A small class-conditioned image flow-matching model, trained from scratch: activation squared_relu, width 160.
Rows from block 5, named by matrix and row number. Rows with one number belong to one attention dimension. Each number is 500 + 40 x the weight over its row's rms, rounded and kept within 0 to 999. All counts start at 0. Numbers have three digits each. After the name is the row's rms in percent of the matrix's.
# q: attention query, key and value (stacked) (model.blocks.5.attn.qkv.weight, 384x160, the q third), inputs 0-79
# k: attention query, key and value (stacked) (model.blocks.5.attn.qkv.weight, 384x160, the k third), inputs 0-79
q.47 111:584468507459544521510522478487483403502614537500484531447501498418546499484508567518498494463458474502508525555518522435489470496455541400519498483502467455538483571484493522399508526471437486490496434496549495521468512504515531515457550577
k.47 101:595531505455572476508488497496457431507519496570486483571476515538480557480419550533486452522482543472525545557508485471497402561480499504530466451485549476486508535483493534554499497490523528454534477512484494521385524444491519480518519520
q.48 105:513526478482403550533459539517519509514421517502506536490593528444534436472581499463532473551484538486492480488446484507463471515465545410440543549496478440479470577537548553530525477525514483488512537495482450511532562498493468537518502461
k.48 106:499497515495459499466457496487477446471464427503565471482461544532534443483522577510498527510406505431489559587462486527512466541490522497480562457485492526518494505489519514440513603523509483478443494495467568510466530481515499488556519520
q.49 115:590461519522517509523550494519502522497521540416486388453421478517569525515470487444439589514531362522494483537533546404504487507503451509476513520526555489481475475477520452447503493491514492474492479522488505422465451487539506516427499588
k.49 104:477508479420486518508556500503515584514496530531436485458484493479589540509482512484473517507476508532499492476563511514475440494482477527512494494526515532496512471430478506580491519514466527472522506518491468411472475501507529506450508645
q.50 115:482553522523507515517484512492528488499595513526533531512465478504521505489520529474590404525466497497495522414502596649475477449501494505503547542527456514527532495548515506461514485517473490502443521500501490536472492512494464480501460536
k.50 115:491483503506449483468489510505510450484540492502497457528555498432491470476496508549505473542523545486497546497530458513493377437485519469505531453509527536535468485581443514576498435510497534511461511504494477558504519498516445485564515514
q.51 118:403555488470463484520492515514516541499469528578506613531543506506510506549493478510672487531532520553508472482421547567510476532487502480502518533458425533499492514570418516527491472497475513497485406489559428553448539532464502509513531426
k.51 108:525556498502524502488453501513456505449455490443505524531460488527486476546520425506503524459435479493511546538458487507521462556493513575471564548421456479527448448558499534531532549479556489506459521480545583534499566497475472492513538456
q.52 097:507557499497632549516474496453503479528623474508495477468511536496545538499532564463608417471473449492503537504406538532494456469480521505499502507496590468541510496428495485558491466488456540511447517480513457526514494473514479490462475510
k.52 116:518461512506581469487487515502507516476542363500513462411507583494494494491569523550503456491425513479510585554461444487527521501487496504495463460492483444511472520543506514582499512498566486483437492494505490516565573521513496481601503448
q.53 106:476508468473555446523469517503513548481569522451504458516449431476500480478513492504436457588536545534481467458512492540525434450515506476417518514534477546525546455582512495509524455484509526498527540502479509435550492522531472474489483507
k.53 117:459501514485584512487442505476506526483594523468523550444527432552516397487570508499492491534527484519489450467488556505491497454496522485462519552492440569516509480564479500602469544498441479550481538512490474433468423522514531489408515445
q.54 104:490462502487544494521508488521520582482547463513504540565431483486476466500424516469555491560478470471493476464581565564506457541515489489521546458522513504532445493591529471453482515545567512525472476517504541488479481534496492501523489543
k.54 103:531494475502491484456457496482503594446508518456462513530611477457484406496451483466482475566444548490496484484611517511490431498489546565505495462466461503521519472575483507520482549498504477517473481498526461454476524480481468482535491513
q.55 124:520516503545548475483543507487459482498568525560523511526503499538471473527539502593377490461484448536524515491516540457469478503500455443490467437520576492486519519436552519442481508441582510475462495508460538504538532504506510483507530541
k.55 117:471475536511558539532492502507478372531512461537459463561522512524498547531551492557490457491492491535518518443514536507462576529495468408505454536525511515483478557500445502510509499511505489465448489521505527499474498516492505512481480420
q.56 110:379528504536525537506483509497510484483503539452508500481551597502486585480528455541569399509489452487482497502522409596511466501487478558519527537486410508549520497505476486521530552508503468493509511489468515548508540483472487498525482460
k.56 106:442558518563522484506465493519496538486587501421519512446482543414468547499450513445483460431517482521506513490536464508477405472509492566540542485488511494487517420507472504507508549490588500512529521493578484560468535494506509499537490465
q.57 089:561493482537499430493558520522488415456494559455466575392521493551453505513453541463492578467531500478496520506543540425492434444503555561531520484491490469590465455520479443555505541492509495520529525513529476535515471528482495492517510483
k.57 087:524445513505467485507522511523514413491508528422467499578522480483469532524494471507506542469538438523491537479426517482480464403499430508475491570510567472511475511478566451471498435494476458477521489529518447504556434494414523516478449569
q.58 100:531543485573507486518507489487538482514490584532527501475546476415455540490444544545502467494534553428483525466495535585486462472538491446515461476480511461584525471534397504568484526530573519490476468525483597556486500477520451475526513439
k.58 104:527538466548569477480523525501536474462546412520508478380481495557512414502507477490490500531491529484504491544527557510510410522506525522483484473537441526548507487616508497501501571508597543517466512513525505580575514506479518502506519400
q.59 104:496506469486495498506497484470507515512507407505479530461469516539556488496438536515543461473527473487517562529542505527495511558491510420532513560460500477510511489613467447541534483512513503531541462534524433540461529524432539497523489430
k.59 112:531502459503477496447474502500511552508475521501519487590467515389501485461524496530487495479474526453497529492564495467525471490491521494533515528457546436506446469506456481447539515491565492492470504501499495530550537443448549487522499489
q.60 099:473516518453503518474472498512493484502476579453501504473518442506575494533526497489459544499514508503504471526489604436551520531499437424519446446474426513516482485551361524609503619501485491511572427499461491570489482461515530497482564547
k.60 109:522541520519471494502510505499510520509490469391483457572483448472470517490486502413467519497525573517516412454498511506519572465493527439517499530502496489451443544494530500508541448510473552519492505501473445547543467454518507528433489511
q.61 097:478517501515559458486486511494522447489610543459453505507456500552509531482513541520526494486537477467500429546449445511498511497485504490479515518484522476509484521588549491406523464493540534503457607498482430482510524596517484484478473530
k.61 096:505395481482486472495499510502518566487514573464514431448503558470492494455478511533518506516582504556486464490495477480515549463508509453495464462440448502511529491522496493624497463500534533488500520483512462511437487481496515477527496490
q.62 097:422431489527550436495466496481532509475570469420505584486426470555507498476511527512474411514574460454499455440592512581477509495503501491528515481514420513522460482592480491415516474517561493507473501514432522508489451520501489489501548510
k.62 100:518462499546539466504424490510500476482531548508512564494557486524491461474467505485506504545495473525504457462615523495496511496494489537497463606438443538504426477686485491594488479512548453509531515516528446523481490534490519490454538457
q.63 091:581510489467530477514470516525485441483430510515525544447428487418459466466483528482422605528456483538487504500467474477510419524484485575492504456505462483565597570467513531463490530506473457502546510505515560487482421441519511498544492435
k.63 102:559537504471580511502504517484504423476494532508478482524480493481484491474416548499491553481447543467493485477426495514479435494497537550502491510545527473550500534510540488416501562496451499536454507514495515478492507485526499512488495347
q.64 083:518499498503491483471486494499492493513372479533467504476541417545540538549511464448475542448548596456490448593539495519503518532494503492521538514527576491480483511594542511457475460501525415486481479501507544541542509531473560507558526456
k.64 077:515593502429428512508488512517489516519441461575465526437519476453408526501427488483430502500498461491476492528534525501521535541494423467460537447471561526475625513461506468458498536493394542490547501480529452537485555472502506520518507553
q.65 090:548495513506510474507524509511492482469437477632515462510518532501487506527605454556430487501518543514507458517508490419539496421484468552526499471530631467495567497413482518490504529499511475492490508470464534488479524488513467497542502505
k.65 083:493552542523504563486496520492520543490499429467459501474445486540506528507515468387531493479526502504515460486479482484468518555491504448496479503483517466488537557389452524526475460489530445522478520533475508531500516482540463496500509487
q.66 081:462522477490511450467512539524512535504526535444473502517501511442435487472561558507524528517459489501481543469504477549537452517532590531457485546468514471509507475619489428490511455506565563499512526502498450542533454501464511499510491440
k.66 086:505480479485533489500543522500497566463460360538484497494506470396460487502465535448479549512544470534501484512478441464478508495497510575499466460469551527506529475478582486464480440510482488495461508497519513530551520509462526476496511469
q.67 101:543522507490518507540518499481548460508539470470450649529482408518484514501485462595500400430484471522500438495509512543462508477529544532545486470530508492496424483460498483482509427514604465499508555522517441549525447553478476488432461504
k.67 096:477513453522525479523513483521512440512521493569475460538495490543483550506492481551567456512492503518500485508457484545484458543480457515524512506536457442513483462433474476545542497490414467484496494514511443536438464536448521494478465569
q.68 101:553509475493513476483522510491528505511641529443472499480456509430552469498535454453470494489533462522487500495472521525497536529502507428509456523507502552477495449523490442440498452534550515513476489489549446516514414537488485496466498571
k.68 089:446442493494572488501545474500493534520508462484491571542576522491466457477480495492544522482511494539486502519448489512484494501507440550517506525508500545487530507603472527490482466484587511520486499515512501520503524463423495485524505437
q.69 083:523502507475511473529502512522495401455491506530455557599458507474493525529509544469518451522416442477510496496509519465491443512508546476551475485506410496535439512490536499414508475512504445489494514496495429509470527484503496497503521457
k.69 085:561508491498606508491521506539531372511474444535515514449519481532491517496505512496516490530400398477487524497423524492475508527487597471539533475506508494554617496338504481478523569468474581471430512517512442501468464599557486494497516529
q.70 111:533509519516576467502498486512513495505619506508473530474479492444502554476516518524481470449548515385487478647534454426460466497488546462609501515535607490539578479464487497506480498452500512498504510512457512561495551504534511508513478584
k.70 114:512537513527541472494501508508510448506618527439453477614511439472521521504423512499500471493478424549505419423499529537482416493474507523567516534470481508478535462527518504521496461481457503487499474499509481549474440527480536511413497440
q.71 104:534524498526454496496523484512503544495582483536542439426479513433517494482505502514450476507515451526479551552439495410525474460494558492525526487472566481501580505425558534550495451488444544478535464483477429477456571434497525503524525493
k.71 088:433468541454476506483530491497474622482534489510487559505533552455489520495460522523526489487471471503510544506438496510495392469477510452541477512457520453471500518495579484606478522516537551476487488501539501495464518530577528491533499543
q.72 084:573481516523538500531496509512484421492535560497481487463454422436542512495510507434516505492518424421498504530561503358487504432508508513525504555490558464513476530458489524513507441490549570474562509515434471477459504528507502485478534414
k.72 094:521642506523567525513518512509519416539553513478472500559485530523504571466475506489530526560483494511494477461516530464485429479490470451509485536478597454481455577437481483573488545497470478501455495495488466443470510531508507487462501429
q.73 095:543543483473483519546513506495536473541554437529463532449511479559517490473503443468515396416531468451491592566488466512518516491499495503563504459547510499396443542417544487440543497493552387466541495480500458514510485488486469486466489513
k.73 089:447518496474494488503536480470514517494591569535475547536521453490548511497518473525551506488507449524520459361491516527490564535500486436501527520488457442484483498412464488556521542483445549486506501515489494483451474599460493509462471616
q.74 099:446513525515500501481505502512489537481632435455508602466498528538506530492513539598505532498491522438484544595483548535485518477476514522579498501498460451456498485539464473497480503484591421492532449507469421544503560498535506522497514479
k.74 089:549479509512574466443471515469485485467607534453488571460534434445533541512427536524466496507482433530496497443473440458487517448490479537528485510492538509473371448423548507507552445523572506456505510483522430511491484486513527510538509527
q.75 083:478526510465500489496512519535509552541439470583510512493486439464496493504493483452469560486520583511499497410549567451549497455508452530461525473502613515509551504491519512483469484460394475500534522499503563512500509570481478509439524458
k.75 079:440568512468409508532493495482509475521495506474498506498403531509530505526511501421527525499439483492508513550500553480488475450530435447491536538569535530502370487581486477481474532518481481509566504517475537493469447498420474490432495570
q.76 097:489501481489538460500469457495516417527477528442476480589477566476455519453486517440535427539471524464520471502543526550499476500496497451516453503501526532558522476572438464540505520532496476502450548536490489533475490555479502482530465570
k.76 091:547516452525581473478494488480540420494562453481481466500476495424472492482417508458553470495516514518512395486603441495487533504494476466501460522480461566558499474481466488551473558488501466506457496492541486548540456484488517497463498467
q.77 098:435447512508475530462488480513483474490500447502500577559511483542444580529471461541569461548490510499526436557468487487456491514477482499523500425479403498497437505519395544446492439488455482505482504488484501512522528478538509533524523495
k.77 081:557463506511533497452414474513502451494401463527508454475469602514521541508490507493464522537493510520508492571472526397517558526467458540498498474442550496474466534435494504508525588482496508528511483463548501518582531490563467502517523430
q.78 099:466534500475530514502523464517512565486582589472489571470454544542521488477441515517444444499531431512516526558497516489467466546509466526536514518483421545515398494524505539437531496494497456518512566492500472460542483487531515506535486547
k.78 085:505443471466520522477492485524501497446520490462509511481468451498473489487489493438555494521578416491514458499533556503525461549466514650499469439544507518497484476535480524547527515471387493547469487491458540434530490469501529521442489478
q.79 099:493526472540522445514511483537522474531595463541459447508513546496432507486457523500551473558507468477504489434542530446475498505523579501494491454559524519549589495589445483393477519456517472506486497487484426454531591516528480487536506553
k.79 110:513441490532471473494531512499512450478574496524497564402507511487499466473467566448472465539479444500503521529492475486479494515493609528524479449455471496524501511532505484503472525492579528513491487497509491481489551464567488506597503449
q.80 091:562462507503463527516544504505495491498438472472538514537548511586479489555533483520540515462542496566513522519458474472466433470531473564514503461551501554480487634450538521479476451485546408483544511474509544480436534425512449483483508458
k.80 107:478453512518441538500542501509505521512508420492479475502484535523510566527595503514528478487456459529496495543431477436462493475506468478504531492507603484475543584506507509431534493490471473503451492506518523465462531458497470487467459552
q.81 108:517483491543566430459483549466509551488586507478555433502501512478561486481537545563503561524483441535506477509493482562485500489505526572406484506505487477600542490611493475507528516516522494522457544522513460498518497447518499490520448474
k.81 097:492439482498585478493547527486465479447530494478529470460551495513448434507448547472532479463432477441491534574470405545495406540517468533523445495484568565509532465472502512505487482499537473503542488496499514504505528492490487506500494438
q.82 090:434500510498463540496473529497495520462409488471571526512481560450528497543596474529529464472527510588480464549460441432508505429502448485508491459554544531499525465434525513494506487492532456498477475496502536450486493482537433481514517554
k.82 084:521531516569476530496512508484476464488520538442461530503470566483483465502560503535557467431458485467501499476484577485495458465503490511526547501541385467516570519471440519436504531509501486492466475506466485504498475474488470487418502433
q.83 091:513586502521496572506502431500495561491421546459504476506506458524510504520569492465420449478470480490484471497452571433506492493534496435477474502529574517450462458347514554530469505489415538514503527481523455443477510514499520497436500473
k.83 088:479548505471517501502508456488495486501435505547510454592521465514483511497509472460464448463463490535492490560434481461509470558506461417504514564591578539457568508478524515558455502527464484502475494501518513507488477444560548503485504541
q.84 086:472543517464483502505509510480499520512456509541481565519459604639480524514500475528476474543521520567491528491512537582490553463505505457471505566482500498544547489538490475496482455540500469531464532523546502529481550506468526519539498510
k.84 086:498492464503482445481464495499532449511468497523533468513448508513389488505523499515508551522563557500497508498457527538522508556512449545448521421538617509569472476566472484545494464502489494498465523512527434520590495522467454501460520558
q.85 083:477483479521447471492570472523491460497541541517508551545522525417493500481489565445538538528505495512484495547436488486467462395494518573555482484461509495509532563442473484545518526493522501494504504466529423453497523470569519506569502577
k.85 089:463554502517434518489531492490502641480484509479531507527523506467460504531506526544487572519605439523491471496433458475502562455494499538525472429523536518482467468532539522524507471504492516502480498494522447480498499510565530500521517493
q.86 101:440517478558446426500501493535530430525623540506524475495497484478467511495555514476607472514467502531478492465567459563483486415517480582562479508572467506562423457554516461483518524538545336498514521499508504535522540509522449498537465515
k.86 113:485631481571462497483517515499520571465537473535506543456472516535479520521506541443508466521475565457499477554520419525497459508493573588518503440476540504545485474525521495444493531503475505504499479507507433502477550449508429510471511467
q.87 090:462438494467461568512475466477512544497457484492505584508521454502593493519431537488457527529453518486488538414433484566515521594534617410417458479489509525510471524508573512364488527506537424500538544510522521479552507468485511511504463468
k.87 085:491448458480497494537566478519515527472446511549547415500504590532495443475523485453505547488395512517502574551459455479563482489511495399459496518516432472525581488544510495561508428495434551488540495502467550468551581417484509491524506507
q.88 086:500457512471506444525459502519530493535612450410515485513444510488542507497490621500594445558436459479510550497481496593513509510483537497468499498414470498528409558499497475462521480497514572495474589517513479488431570444508518488502431471
k.88 076:510477465453606472476494492512514542488518519407539479462510591511505485469474523453519508504527474536509479502441496487507443419503606604473518489472451527554480456484509504526546521485554494499481495496486484486514462482525489530585489562
q.89 099:573465500489509524490528520476508487500473544592491520499497523515517503486549474438463485440431518574508506457545470381476492558507527495547492551535530497442528482443508486432493512497582474475569464492520465509508439498523478517529575504
k.89 093:509536551479505542509535477499489431560488456476470501498527514463526560503466511456475451493478559513491497462518457478456559531503499453544486519502570485455439505378535478521508487490514558493483486487553506491464457534515504504551508472
q.90 099:459435474445561578512511501487469500532323401483489471478503542483484488497510512519548442535507499473515569406490535567478544461482486451521491572522455565441457515523513515539516453512542534490499507502524497504462514522496457514587502438
k.90 107:519433485488601528476485486512494489523448515465517441588465424452520469507478498480497572493568554537492471420466550462504628436499527477491544568540434537540559472429413516494543511504515529500468535479499520472483472490502475506453498499
q.91 083:467457490494468513466480531461489477550507517485511543565533618447464478534466484530546512508508416554501433426556437461506471513481588562501511500475448554471518463403533490494529547497483478494540483485518517504496505501510451480482458452
k.91 097:478644508501503523520520527471489566515487408389453483459438415557507444541534443467489502479515512572503513537551501498509580533506458543519511514533525477507550486537529506485496534508460513542484518500484490509555424479484483481478512517
q.92 089:461491492489519529499460471543526486547415464400502550490472479451491494485540479471559490548539544475507474458490559526498487524504540426468509564487406453502578553499414539524488496519522494503468535503499534558565477528472530485522464466
k.92 083:481494473508489491521441494507495421489493447563518493584446569547445472504496499542533584482524554480502466486493510547517544492506495392468477432479531513538561501559472487536476513486463539511499485495513474600531534522514526513472491532
q.93 104:451597489524509514489502507519496523455565525466539502459540500529524474497471508576524550497476541527502532481399513666501541576539430529442464531479408480545466532592505482453497487510516510504463586513520498488523497488468487496415475441
k.93 091:515454473508515493520500499513506505467512467488572430475503511404529422553502477494473529494500499513492510574434494514535484437493519560441515486501593537531488555528561526411516468516559530500475501509442481480559545485460520482479484421
q.94 099:469499496494526520471474491471489556513432447571538451427540515515414501503484524434540529517467443489511499555486565496496477450507497540477468490556529497464544507546490508509470579509471526485488448516498504429543485543512508513552544466
k.94 086:533497528473485547475438489484449441491431562551511482504466575520479417519495552550498498524496528519495525532516526452483479483534477431429490524468550549492515455465412511532442527516494537527505496480522470490518565510582504485550521423
q.95 091:496405515514457509486503459520519548517541513493525496547464421446558528553469486435441518492541448531505446441550575512505482522511468441496503476542491505475501482534571497408453430530562529481488493475524543478528405519478495528455502583
k.95 085:488474493494486510520434504503493496524493570496494532549496571575436503494533481483543448468469418493493571558612478510502442483515447465481558518495525495489484502584520505517482416494526503505563503504484478478529558493510532503526506537
q.96 090:530548507552425540487553485459490521471521526471526453426482541511515500471548491458476547558530477550478546516443586436493518465514528549442479509548517475449430524463522551504468528479517485486549451489509381456445513416594540506458538468
k.96 103:469444507489446510481500498487498585514550471464517408521515535424495526471561477556488548466539595532496483453463594434525462490512465400510444508451613496464504527481514519508486491518527546495533490502522445476436514478584549501499548465
q.97 091:472524507517540518480477543523480445515435486564537469581435567545468499536477506370441509513508533512506435522486505455513536462503454526392499563464493511528426554474533493475512606494607525499479544513489502433527522412488505494491475440
k.97 087:462530513540581518512461526480491474471485528546504476481553468513525505512524498494420568512518471464492529540537549468518484546485466484474510460529492501528546526554522489390471543503486540519478527503495506419525464494525493482516492501
q.98 089:497485469507505542475471466498473585510426546415520533471471464547488486524501511460561477521513499456500481466463495535504500490523523553473503541534413565477514466531485529561502438533425506501495466477543526506546500498496465506501489429
k.98 084:505530471526505509471496508492484538515387472436507585499439471494603400485550489471512532491469471524488507476459536490464455504523429508491505528508516531473459474437493495477502509504470468516441470486490614474534551544472462489543487458
q.99 091:527479486525513435489490470497497400519537447520439426473478504508521523501505514519500542499527574478507537485468569491460498486509480485526486468523473486547453475398492534499524465514520564482490508496486496569445452471510487489557495540
k.99 093:489516507527603466506504505504508479500527395585502440464541437449448512483469488466478440489477523517493478488476452500483499558506584491561490519479519549503533521381517504412487471489395530515490501502553481502517486521519458501411492491
q.100 089:558566509499496494488519492463476504500644478431475492483485567487499493487508519506484475508461549512472513507567480457483444452513419535535500467555557485523493495486501493499478568468517472514489472509482432481462488459538498529408555521
k.100 088:461452530511458483497528476512478565502573493475487528470476463454486530494447542456468462473528517487498480487520516502481458505496603533538482515498550529496536543614623505445502559501516450467519506487532486453458496488547488508483544464
q.101 095:484488495534528515506505509531525513510401512474491528544475485602514512481545469510463461441493497466495535520534477384489478513493471580483518511530525463507513486437479513501507512523476561532449533523454527447539484550485554483416490534
k.101 093:513523528526454499522489475512520415522560528431496545438546416534557580503506558507487490506549368453511456499533488514477423586508501462513504488507394496468526483604442480462451507472455493537513499500482483485507485531509538508453493495
q.102 103:447486498508409535483509507506522531498530585398517555536457533577507501539449516504520434549430541530499536517516509621489507554505500520530539508469455535463543540528516487495495516514550520486541466495488395517538510497452492510518481468
k.102 097:454538487489404545487526505513488538492492624405488501540442500540559424526508503423506506519521562464492491515492553534528525433477478621463575491457563519479455528512594483461522524505518512465478500489486456478509471466478488497506502522
q.103 111:556468499461492522509516486482484493533521479523498438442478505488447491462497494533497448418515531443475489546535517348480502493504481411531466541606620515463497493494457526507503526529365530499504429514490528515520466512518497491483500457
k.103 125:546504520525622485518534473512479468547534526433479492593513466477540519515430469469493470443551483475487449421564513535476430560502533452546488531496464504487564527562501473448515514511431555478513490492526533523494430512489533505439494414
q.104 096:472444475518462519525563490495536559500473568459511536574550479424520460482516503517443483477560427548497489472447424477468459483507493487542493582517584556465538526453601490448538499485436487496519505468505537512519488489489496488496504435
k.104 089:502503489537422543520512483509537616517522461518562481546448523513448475510556455554542455535591531540490498472437579519472532451483555565502505578460509472482411524512482526456545472482527481538497515518436615490455442444517525523416476520
q.105 082:448380513498546458464477485502470566509537535484542556527541503462528513512532524529548492546508459418494503473412552519511483461497524534501494630498484521506518476415498484539519455514452597498464496498497443494497523464454510483457466492
k.105 078:471472522528501500481495524488510566492471450416512559524526476484508459475528495528513501499478442519487563491451423504483477440490522538478501577508598550510525489388524522497503463502522545507454513493543497492471452474456523483547532469
q.106 096:506538502492474587485528498445507579522501499537527527485407483561523464535501424473481441515513491560488415466514437450464462454494482507492494446505476512474473492402550481532504438499559533501532456491508470455491530522544466493480488549
k.106 086:435392511548430534497483491499483537552507528512441506473480439490501475477544475471486472445514464483500497551523547512559515469503453493537521481513584480474430483534469491585459538514506475521533490486516471463515508483522480501440495502
q.107 085:542486466483504467519485503514507522492535431452483534498476501466572493454574531542527432449529484504493492546507587486518521538525457537567463465526504546505419459648492495486504480532499502501557563492489413524525436533444493492468478510
k.107 089:464552471512578507473502492499512497479602577410472489518541482535493488465469484482506498468505536544509412362479520487437519506500505508513493527523535490523524450428503479465522423494463523496477507514450516497516501510467521499452505509
q.108 107:519486519452444529504507502484498468493343505412487483509508520461540508527491489442419497493473463495512422526539444407526521468459481480561509518546550482441445536529520506503515503471500459472503462504541497474583452498504494492484535570
k.108 106:565492523449425520530533478492501402545410465506472518506503475532445586513572517501502484520556481507485458503507518451472542545486498460494511437502421412474502492410452486536541476497445469514497519488497486479491540452551503502482493516
q.109 089:533509522498567545499489490483492497457435459531474550474516506545545490467536518554529404493462344502515500451554453473498454536500493542557515540512501498500518503490587485517571456490459489484481501490467482530455517455456477529490487428
k.109 107:541542518495521533483515472497507461514515534395482536593489406492530512502482446483526458490556501526508416462498535527489488466495514590542515597466611488498496508448562495506553475509482502508465488502480548505512372553487500512411474486
q.110 101:560548508478499539486510481501465398513321518418472437513484453453506537544455506467418555523557551510532507480476466448502557485469497519488506512533600507485518539464543505480479564478516520482490464511465532487487571481521482488503546486
k.110 108:548549526458450526528506506508495456555444446498462480500447436541517568502540492481505537539534473542494434509499532474496566557501520426504476537480471481483514520300469480547505538508496489493475518492482545460512482506537492492426505510
q.111 077:500384498472549526519447503452510497487536473551487503525518504458575531507496552579502389481498446482505430535455370391484485510513536439529507526464490500525483503424434495455528434488547482492537524506430475548467519504502462502491488535
k.111 087:496593493538556497490498491499513487496552386439455479531462524469545560473503528582535451504498490530501494447494533513523577514487530486534497509482464466516475510420544490515545468496439519488478492495509502545452470521518501521443470526
q.112 089:493524501528536476544489540516510496521552625539486430489466523500517454469519512512528504440546509552509464534489478439514469513483493465494515497486568478524414485393440456500534416478491461487512539510516512501469488543486467490508457532
k.112 091:499475517548517456541505513498518455517567361541502492482463582427469481506518544574523529472603509515498505459440393482507529498487518497524469541530531522494509494518505495519523408471468479511526503511488503521453514503417509486449474454
q.113 097:555496506488487526502554465466497509504534544566479499501469476497566486495538489551480467489449564441485479468505464454497494560520549453566474454525483476430562469475514501554484445511373525502531463511530477542526453537521504520473538510
k.113 112:545426520491518490514535476486491501516521422479462520589494380423515535501454501487447477470519518559492408437505542465472496482505496486489503514429525509461545531557557502478521434518451497478527502495509537535486485495485528489431514464
q.114 088:553579505514481566502541467513476533498542488460525488546488482390580483493557547476481465560485509576491531488425458514480542492526529532459484531467526527518527542429539541502537514483557457489508499503502417427491507421530494470538498544
k.114 088:421509500507503503529592487487465653474540489474534408559584457543505468494511500484524472522510541519501472512470546537542440504484523522477438551451553483534414541498548523440526485504486512477526515499470509442459509480556476494512518481
q.115 106:456501520479537501495493514516487490480391436399450566540487599468424518458483454490494483532439532498512499496502466564508503522496421504543510457556470481502469548541532491460507494504605456476518513497477571559504505450468485494551507496
k.115 089:541447476452465470478543538492524437467434490465464494571498438468549479483499486482493527574494489506505500496443458516501535422472576491499470443474511492532494564560495478477515414501458515464472497499486474521515448494479419498473512508
q.116 082:536533525478548496512475498471461479499450449527534567462490520459557519441515480449474454556441401458515488469500527452489525502500462425486511452558429488517522505508478530473506503514411415514525477477433502542561576545481427497496565527
k.116 081:559464511486436531486485499487505433489497555581458511562564511552456530516508528580463474541452480468502510502534512472472489534507506458513484497472425435556481541434462485466485582499503515489459494506528537494529481523492437507541532414
q.117 098:521541530534486517510509499520487465458523438566467546539506529512522528517530466468464491499445554536496539488537472384455500485506497587466526472481533450542472500424488498501491545460527498493525538499447521494449491520506497509484499545
k.117 095:528545514509470520498464516496509512515503477504463448432468526459501564481485510427453469521426529491508491575476392442504483480502471493548496478487523471516509478485498473558473464500539556498485482501528501500532443478522560509509487485
q.118 083:537510496474449494481539437497507539526637463460455474521473447523548527489462555484500492479460532470526507487534553596511490512505562483556482493458512484521521464615466472546519481529505493501482455491481424476488473553527468492448546539
k.118 084:546527485475490488491521474507491568510534508541514548457499517500481513498521494408513479512571533460505495514512485508515461500506564626498456509515465500485433471559546519512507576492587482492497503488485490471546562498538484503508487580
q.119 095:514497491494490503464445487534459491513418480579519456518516541563477480496461493495509540567474516546500498431486565557467515599515493493374512486466512493529561529487487523526494455520497504505497521476543493498520463495477521497464472476
k.119 101:514437481494558477506523521505489504501430514526536496452484544481398492520497468528524559468446517513486521609494410458502487547514496478470504384548493533518483534439501481491500509489555454514481520484530554456527539451487498478573503542
q.120 082:499507502466528503513481518551521555537447526565486516522416438534499492486530474464546514440455499479528488487541521462518547440492431475425548583476540552490535492520474515399474574476451530512496586489469466520552514493470492493491452413
k.120 078:464415504507534508510488534527514460513508554493514419499451478482563491485438464537522450463538497483502470488492493556502513494478431509519569438559596552514533512486464510525475497472516471528510494535510517518447467495471530517562474457
q.121 098:515565480544489538523502469552529556500429600451518391525522514477498515424561540445514460466462425521493491409515537418464469528496488509536494511482568506461454516442556538438499492513479540488510520469525559436454465448542554499480477517
k.121 083:446572498557461530500548478490531525524485532437551460572448393475452510494494473522547504473542502549511417459578477495503577491485486447484509527564565541466517510520503509526479574481446479506501458488492516469518423475540574496438509448
q.122 096:482542503532538524474489500469468443472475499507565579496476473582481522573544533599505559565543520468505500531418533518504502529517483529485500459537492539468481499522515517555456488528489417493511458523517456461554550558553506505445539512
k.122 097:462544486491546524505434518470500457518482458551509449472497520520470499505519505514515551493460506509490478476454490476493516498520508491439535520561606513491540544434480487515492420530498516491505503499486461467493497540562499482551543443
q.123 094:475458501473482530505507543529507548510430420538516504484562524434431538498503519479451525507638555430500460543448553442501504492487512573463552465496586441491474510536456515504480480498434539510488528498505477467543440555518540504482461441
k.123 078:505495514518520494509519512510533528499484516536491510451538470535466481515498536567500513436582470459506527575482523483478513580467467450512494534513425492479533485526499495482518511490521498506507515495482455508551532577539534528496470464
q.124 081:478496468521485501516504476498516601512554495511499473479493525439478481456549466599501488486541501506485599382537494529487453462501519435508478488494565527487521486501528509570508484534508550541430514504528508464531439510530516499442481525
k.124 083:431510506527547479506498491497516479502580452579518460524537414516530443540440502602499508456527506486500401471496507518505378546489503538495516500596447526534489506618436526535522485487467515512503499507494496478514472565469493499452494516
q.125 101:496493491487486534507467528505512456453331506565480412492506525463465510514481534485489524484492490530531527498526535495497463534486453545479534565525519500471575510571514479462539460479432495492516507528535486460578540429501542508505522437
k.125 093:520575505444472558526428474513505307487416500542515582552487501477538533505521496485455517504536439510491466576600559433500480593492536527463513471516446470497496543489498484453570505482501498539492510485475473440563503486493501518437502400
q.126 084:504441495513497550537465471519521503518518405418507488496482431460461514504417529530473459530566517493492474459566574539521573488518444491583501483463412520509493456576515489451496497543564513509490509493500471481495418490494471509498514516
k.126 089:518536495497602529479520504505523485504540617509512493585426508561508460488512434477512444507502514431505530492471495486518471556508458536497560505502417460551487442417426494531485533555487520521485468509480483492573484471522493502509496514